{
  "arch": "uvit",
  "model": "class-conditioned image diffusion model",
  "dataset": "short English words printed on busy colour backdrops",
  "train_examples": 90422,
  "image_size": 32,
  "horizontal_flip": false,
  "conditioning": "class",
  "objective": "epsilon",
  "cond_dim": 192,
  "targets": ["word"],
  "num_classes": 237,
  "cond_dropout": 0.1,
  "norm": "layernorm",
  "norm_position": "pre",
  "hidden_act": "quick_gelu",
  "mlp_ratio": 3,
  "head_dim": 16,
  "fused_qkv": false,
  "qk_norm": false,
  "parallel_block": false,
  "inner_norm": false,
  "drop_path": 0.15,
  "patch_size": [4, 4],
  "layers": 6,
  "width": 160,
  "positions": "learned",
  "init": "torch_default",
  "residual_init": "none",
  "optimizer": "soap",
  "beta2": 0.99,
  "learning_rate": 0.0033,
  "beta1": 0.9,
  "shampoo_beta": 0.99,
  "eps": 1e-08,
  "precondition_frequency": 20,
  "max_precond_dim": 1024,
  "one_sided": false,
  "adamw_lr_other_params": 0.0018,
  "cautious_weight_decay": true,
  "max_steps": 23600,
  "batch_size": 512,
  "epochs": 133.6,
  "lr_schedule": "wsd",
  "decay_fraction": 0.2,
  "final_lr_fraction": 0.1,
  "warmup_steps": 470,
  "weight_decay": 0.06,
  "adamw_weight_decay_other_params": 0.01
}
Rows from block 3 of a small class-conditioned image diffusion model, named by matrix and row number. Rows with one number belong to one neuron. Each number is 128 + 24 x the weight over its row's rms, rounded and kept within 0 to 255. All counts start at 0.
After each neuron's rows are labels from the 100 images, of 14848 (inputs lightly noised), where the neuron reaches its highest value: "responds to" is what is common among them. Only what is clearly more common there than usual is listed. The data: short English words printed on busy colour backdrops. In brackets: how many of the 100.
# fc1: MLP up (model.blocks.3.mlp.fc1.weight, 480x160), inputs 0-159
# fc2: MLP down (model.blocks.3.mlp.fc2.weight, 160x480, transposed), outputs 0-159

fc1.221 [149 115 170 160 200  93 161 127 122 123 166 160 121 117 130 136 130 138 113 177 119 149 150 116 119 156  84 118 107 170 106 131 167 128 146 146 143 134 156 122 116 114 139 132 160 139 164 103 124 154  88 119 152 125 116 126  84 125 125 140 169 135 135 138 118 118 130 160 150 122 133 177 149 156 113  82 141 120 147 121  98 136 159 171 107 141 112 159 119 138 145 174 116 158 116 127 176 152 143 155 122 159 152 136 124 140 151 139 131 152 169 161 111 130 108 128 158 143 149 138 148 147  97 155 144 151 176 160 114 138 140 158 130 110 168 164 151 121 112 106 113 123  90 129 195 161 145 130 110 106 152 116  95 138  90 115 134 141 146 112]
fc2.221 [115 104 101 126 114 125  85 151 163 150 127 122 145  96 151 144 101 141 140  80 159 130 156 139 139 144 134 112 142 106 137 159  90  78 143 146 118 120 125 137 148 103 109 158 138 146  61 121 148 115 141 176 168 109 143 150 138 111 124  58  87 127 114  85 137 142 141 141 103 162 155 116 174  99 148 143 161 104 124 135 118 143 161 129 110 123 124 118 128 127 135 115 108 133 124 172 120 100 126 163 109 114  89 113 164 113 174 133 109 114 129 112  81 130 125  68 134 127 151 136 108 115 137 143 127 167 134 144 160 147 118 118 122 117 106 167 109 160 162 102 153 150 125 128  78 125 168 100 127 118  98  95 181 141 132 139 139 132 140 145]
responds to: green ink (63)

fc1.387 [112 100 134 149 129 136 129 132 146 137 158 144  98  89 144 171 109 130 135 145  99 157 103 165 120 127 131 131 160 153 149 115  69 169 112 147 167 143 136 100 122 125 121 172 126 154 159 129 148 135 139 156 175 113 136 152 145 159 149 103 117 139  98 124 124 135 166 142 143 119 132 111 111 119 128 149 161 126 124 139 169 122 122 131 117 116 106 145 130 103 149 152 116 134 179 148 147 149  92 155 170 138 146 162  94  83 150 167 167 136 176 145  86 130 152 155  66 140 117 166 153  67 147 160 137 119 136 134 145 134 159 138  92  67 144 127 129  97 155 142 127 120 118 120  99 168 152 124 125 123 134 152 122 125 121 110 163 100 136 107]
fc2.387 [156 135 112 140 139 148 142 131 130 143 119 139 141 140  89 120 150 139 131 164 131 145 137 111 144 146 153 107 133 119 121 122 119 140 139 107 160 142 140 168  95 101 152 116 107 123 146 105 173 132 163  93 125 129  87 109 121 156 108  82 137 141 120 147 151 109 129 147  84 130 108 123 146 158 129 112 131 102 120 128  87  66 131 124 131 109 149  77 117 110 111 112 136 136  95 151 107 130 156  83 164  98  90 123 135 132 122 117 102 109 134 167 174  94 111 141 170  84 127 131 142  99 109 115 106 159 117 172 171 187 110 131 129 137  93 105 185 125 142 148 134  94 112  88 115 142 172 141 187 130 113 102 129 113 144 134 143 138  67 123]
responds to: pink ink (90)

fc1.212 [ 94 134 151 166 167 141 139 138 103 177 105 136 106 154 134 128 146 128 139  99  96 125 135 154 146 156 124 150 125 160 145 160  94 162 154 169 126 148 112 134 102  66 154  88 144 165 146 122 134 121 156 139 125 107 141 104 133 116 127  86 140 119 138 105 107 112 126 154 167  99 144 129 115 132 146 129 131 175  84  99 113 133 119 142 133 123 111 123 133 125 131  98 134 143 139 116 144  73 166 143 167 111 127 200 131 147 164 154  86  96 124  74 119 164 146 141 136  90 141 124 152 122 117  82 128 149 144 105 120 148 120 119 143 106 143 101 129 154 113 131 129 131 119 106 137 136 103 108 107 131 125  92 128  73 127  99 138 121 170 195]
fc2.212 [130 175 123 125 151  87 142 147 135 104 135 149 128 132 123 108 132 108 104  85 144 119 133 156 131 112  87 132 154 126 133 141 136 103 157 158 164 135  98 116 101 143 147 144  99 128  93 140 117 103 110 137 138 140  68  99 169  94 123  96 184 192 104 119 144 161 124 154 107 130  83 120 112 111 126 133 102 187 144 180 109 155  70  86 112 115 128 178 112 156 142 118 126  87 124 104 123 158 108 115 104 102 108 103 132  90  94 106 103 155 154 102 140 127 104 142 112 145 140 115 146 102 110 184 140 140 117 132 141 136 149 125 170 144 134 148 104 154 108 140 137 143 109 125 140 124 153 155 172 103 113 148 127 154 136 119 130 114 120 136]
responds to: green ink (44); brown ink (32)

fc1.56 [110 136 142 122 106  85 158 108 102 108 130 150 128 129 123 130 100  94 107 124 140 117 125 123 138  94  99 131 115  72 164  92 148 130 147 113 113 122 168 128  94 121 134 117 146  74 153 106 138 102 101 138 146 122 103 113 138 139  96  86  90 118 138 176 142 140 122 104 102 143 144 130 133 131 144 122 170 170 125 163  94 108  83 129  88 156 123 119 172 119 118 132  98 105 160 162  91 130 131  71 131 111 154 120 115 131  96  75 129 124 127  88 104  79 120  92 139  92  98 154 103 114 147 140 125 147 169 106 162 106 140 125 116 142 111 132 109 154 101 121 137 112 107 113  89 153 100 106 109 118  90 142 145 136  94 153  95  85 131 119]
fc2.56 [123 137 125 125 132  79 173 129 133 158 122 125 128 169 141 133 137 103 104 142 117 142 136 156 113 171 134 151  94  99 115 154 128 151 140 108 138 131 144 121 177 121 184 144 127 112 108  95 154 111 144 135 103 115 138 108 107  96 100  88  99 112 102 114 148 143 118 118 166 134 124 168 151 116 171 114 139 134 109 126 116 130 109 141  88 165 143 102 146 133 141  83 137 117 139  95 114 123  89  92 171 137 113 140 103 141 153 120 154 149 104 127 138  92 151 103  99 122 107 136 161 102 132 176 135  82 131 108 126  79 121 105 155 120  72 104 156  82 129 130 180 163 154 124  95 124 175 143 117  93  95 124 107 127 114 143 124  84 136 107]
responds to: blue ink (51); yellow ink (33)

fc1.459 [116 142 143 131 123 141 132 143 107 118 156 124 143 166 146 103 141 128 163 167 112 191 120 114 138 111 128 124 179 129 153 123 160 151 144 130 123 158 100 115  95 153 146 162 149 128 126 176 137 165 136 174 122 147 104 119 137 173 115 138 126 155  86 172 112 130 182 172 155  99 150 143 148 137 122 108 115 105 110 115 126 148 121 140 118 173  93 171 103 143  99 126 160 153 109 157 122 140 142 103 138 125 118 136 151 132 121  90 156 171 110 148 124 135 159 187 129 167 114 150  88 150 172 149 102 112  99 165 134 142 132 126 152  96 145 144  53 119 120 109 139 135 120 117 122 129 151 121 133 126 111 127 181 128 137 108 133 140 116  97]
fc2.459 [154 132 101 135 131 134  96 156 153 173 136 128 121 109 126 149  96 153  82 130 148 119 145 161 143 105 149 114 104 122 139 124 117 121 114 137 121  41 157 158 174 102 111 107 106 134 127 101 134 109 141  77 111  98 125 155 115  87 136 126 129 128 165 112 142 124 109  82 109 145 102 122 139 139 157 147 129 175 131 159 124 133 128 115 129  98 161 116 157 116 148 152 107 162 120 125 128 115 157 165 122 143 157 115 117 116 140 148  88 117 168 111 154 105 150 106 138 103 139 152 160 128  81 144 194 139 158 110 140 157 127 122 140 136 110 117 165 133 113 162 167  89 138 155 124 117 123 121 136 153 161 134  62 115 158 102 123 169 143 108]
responds to: blue ink (29)

fc1.321 [134 169 139 151 121  97 170 177 138 126 148 146 142 129 138 103 162 172 147 101 120  75 134  98 109 105 151 135 113 141 144 146 127 143 161  88 115 153 191 140 134 114 116 140 122 137 139 101 112 126 106 111 163 140 102 117  77 137 162 122 107 112 115 142  99 172 164  85  90 162 184 144 103 141 148 146 145 141  99 124 155 108 118 130  71 153 117  94 125 140 119 106 141 130 138 142 136 122 120 100 131 142 141 109 123 100 132 144 113 143 143 177 123 145 111 101  83 156 152 158  97 105 162 138 120 187  93 142 116 171 149 126 125 144 171 147 121 166 120  99 139 116 114 135 138 149 101 141 119 115 158 123 111 178 144 125 133 128 125 128]
fc2.321 [143 100 121 101 158 143 154 110 177 138 138 135 127 137 141 108 123  98 135 148 159 122 146 132 118 152 130 153 107 164  73 108  88 124 123  93 142 137 103 180 171 132 126 151 127 107 142  95 115 125 128 129 133 102 124 119 134 158 106 157 130 185 132 133 147 162 109 112 165 107  99 134  88 101 145  96 159 144 133 123 151 114 146 114 123 133 100 164 178 125 110  94 126 155 181 134 125 107 100 147 138 128  79  94 170 129 138  91 120 151 123 151 103 135 168 161 146 143 153 166 114  87 134 150 106 133 147 133 108 159  97 124 143 135 150 107 106 114  95 134 167 130 183 112 103 125  80 122 126  77 134 113 121 131 144 108 150 149 144 161]
responds to: blue ink (87); bold (78)

fc1.61 [ 75  95 115 128 131  76 125 113 123  87 114 121 127 101 113  76 138 148 179 138 132 185 126 150 136  92 105 149 141 139 124 126 136 140 119 138 141 137 130 144 131 108 117 172 122 131 129  98 158 159 150 130 130  88 133 118 114  90 109  63 135 123 112 104 123  82 113 117 128 134 115 137 146 126 152 116 110 146  80  83 112 158 118 133 114  77 108 124 113 142 136 174 117  99 127  92 107 117 121 151 174 126 127 135 115 153 150 104  97 120 129 136 120 104 158 114  89 165 125 148 120 126 121  93 143 100  96 116 104  87 145 148  82 116 152 109 151 122 116  97 144 137  97  85  92 123  92 113 148 128 148 117 116  84 101  96 109  98 112 164]
fc2.61 [132 138 103 141  94 104 161 154 109 128 140 147  99 147 136 150 156 123  96 147 110 124 149 115 130 110 118 129 123 117 144  93 138 114 127 148 122 168 110 108 116 121 183 132 106 109 110 130 168 173 113 153 148 123 108 104 147 120 137 134 103 120 135 159 114 169 104 157 113 121 118 130 128  99 154 159 137 157 152 140 138 128 162 153 163 142 161 141 122 135 142 116 126 178 143 157 109 123 163 123 172 109 140 112 139  93  93  67  89 103 193 103 126 109  73 114 147 112 135  99 142 130 119 140 124 134 130 119 183  99 109  99 157 172 122 134 127  94 115 132 142 170 139 157 135 132 137 117  79  96 109 182 110 162  99 169 124 112  91 122]
responds to: pink ink (55)

fc1.234 [ 76  70 127 119 153 140 120 137 122 108  94 137 135 101 151 145 122 119 166 150 139 143 122 150 129 120 109 158 180 132 145  91 119 151 110 163 152 150 115 149  62 129  96 145 135 104 150 121 135 137 134 111 137  90 149 154 151 160 131  96 149 138 170 162 101  91 121 133 117  84 124 119 117 157 115 156  99 174 133  71 123 117 122 143 107 123 129 100 141 163  97 179 121 173 145 138 128 101 112 178 140  85 111 134 144 163 120 112 141  94 127 137 118 134 133 132 133 182 158 153 143 136 106 116 149 148 141 115  97 141 122 121  86 127 156 133 118 163 100 120 123 138 104  88 126 146 114 116 130 122 168 136 152 122 100 126 137 178  94 144]
fc2.234 [ 98 124 157 104 116 143  73 126 157 168 123 102 131  94 117 151 140 154 115 137 126 104 121 130 131 134 143 101 139 157 109 161 123 114  96 132 164 124 141 157 130 140 118 140 114 134 124 142  96 184 135  92 133 160 102 129 110 118 120 172 172 132  99 121 160  86 175 142 111 126 115 154 132  61 123  86  57 110 110  85 136 135 137 116 126 106 130 100 112 102 158 147 157 137 101 129 147 136 133 135 100 145 121 109 173 138 118 205 150 123 137 140 100 146 148 122 110 128 138 129 124 160 138  95 102 163  85 134 122 178  99 136 115 118 135 132 115 130 113 109  98 107 139 130 141 143 114 138 100 172 164 100 149 127 133 104 171 143 111 112]
responds to: green ink (49)

fc1.328 [132 151 168 145 104  99 191 137 113 165 125 170 128 101  89 135 115 142 117 131 140  87 115  96 144 108 144  91 100 109 167 134 123 126 136 110 105 123 181 117  82  94 126 180 106 164 113 115 101  85 113 171 151 122 148 112 113 132 139 136 120 141 122  98 137 124 122 115 130 145 134 111 123  85 132 148 109 107 127 172  93 137 143 129 172 132 115 118 134 110 146 164 124  95 123 174 155 135 173 128 159 109 128  82 163  92 146 154 142 120 124 157 133 141 110 133 125 100 141 152  81 124 154 160 151 119 109 114 130 155 149 151 148 147 103 112 139 125 130 102 129 109 119 105 101 115 156 143  68 134 165 125 136 130 126  77 154 140  87 144]
fc2.328 [135 108 128 108 178 133 131 136 111 141  83 130 193 152 152  94 150 128 184 124 141 141 144 130 151 110 116 149 138 126 111 139 119 110 149 164 114 108 110 111 118 169  85 110 140 106 139 124 107 137 111 109 127 158 109 122 153 129 106 161 163 148 157  78 121 118  97 151 147  89 114 120 136 130 164  63 119 132 129 122 122 142 110 157  88 124  98 124 111 141 112 159 148 140 105 136 152  82 121  86 180 150 107 118 108  95 124 176 132 112 146 104 122 131 115 134 122 107 126 152 140 108 111 125 158 152 148 130 127 100 144 151 120 137 119 107  35 107 126 146 126 145 141 137 133 150 177 113 145 119 134 143  94 123 187 103 100 130 137 111]
responds to: blue ink (73)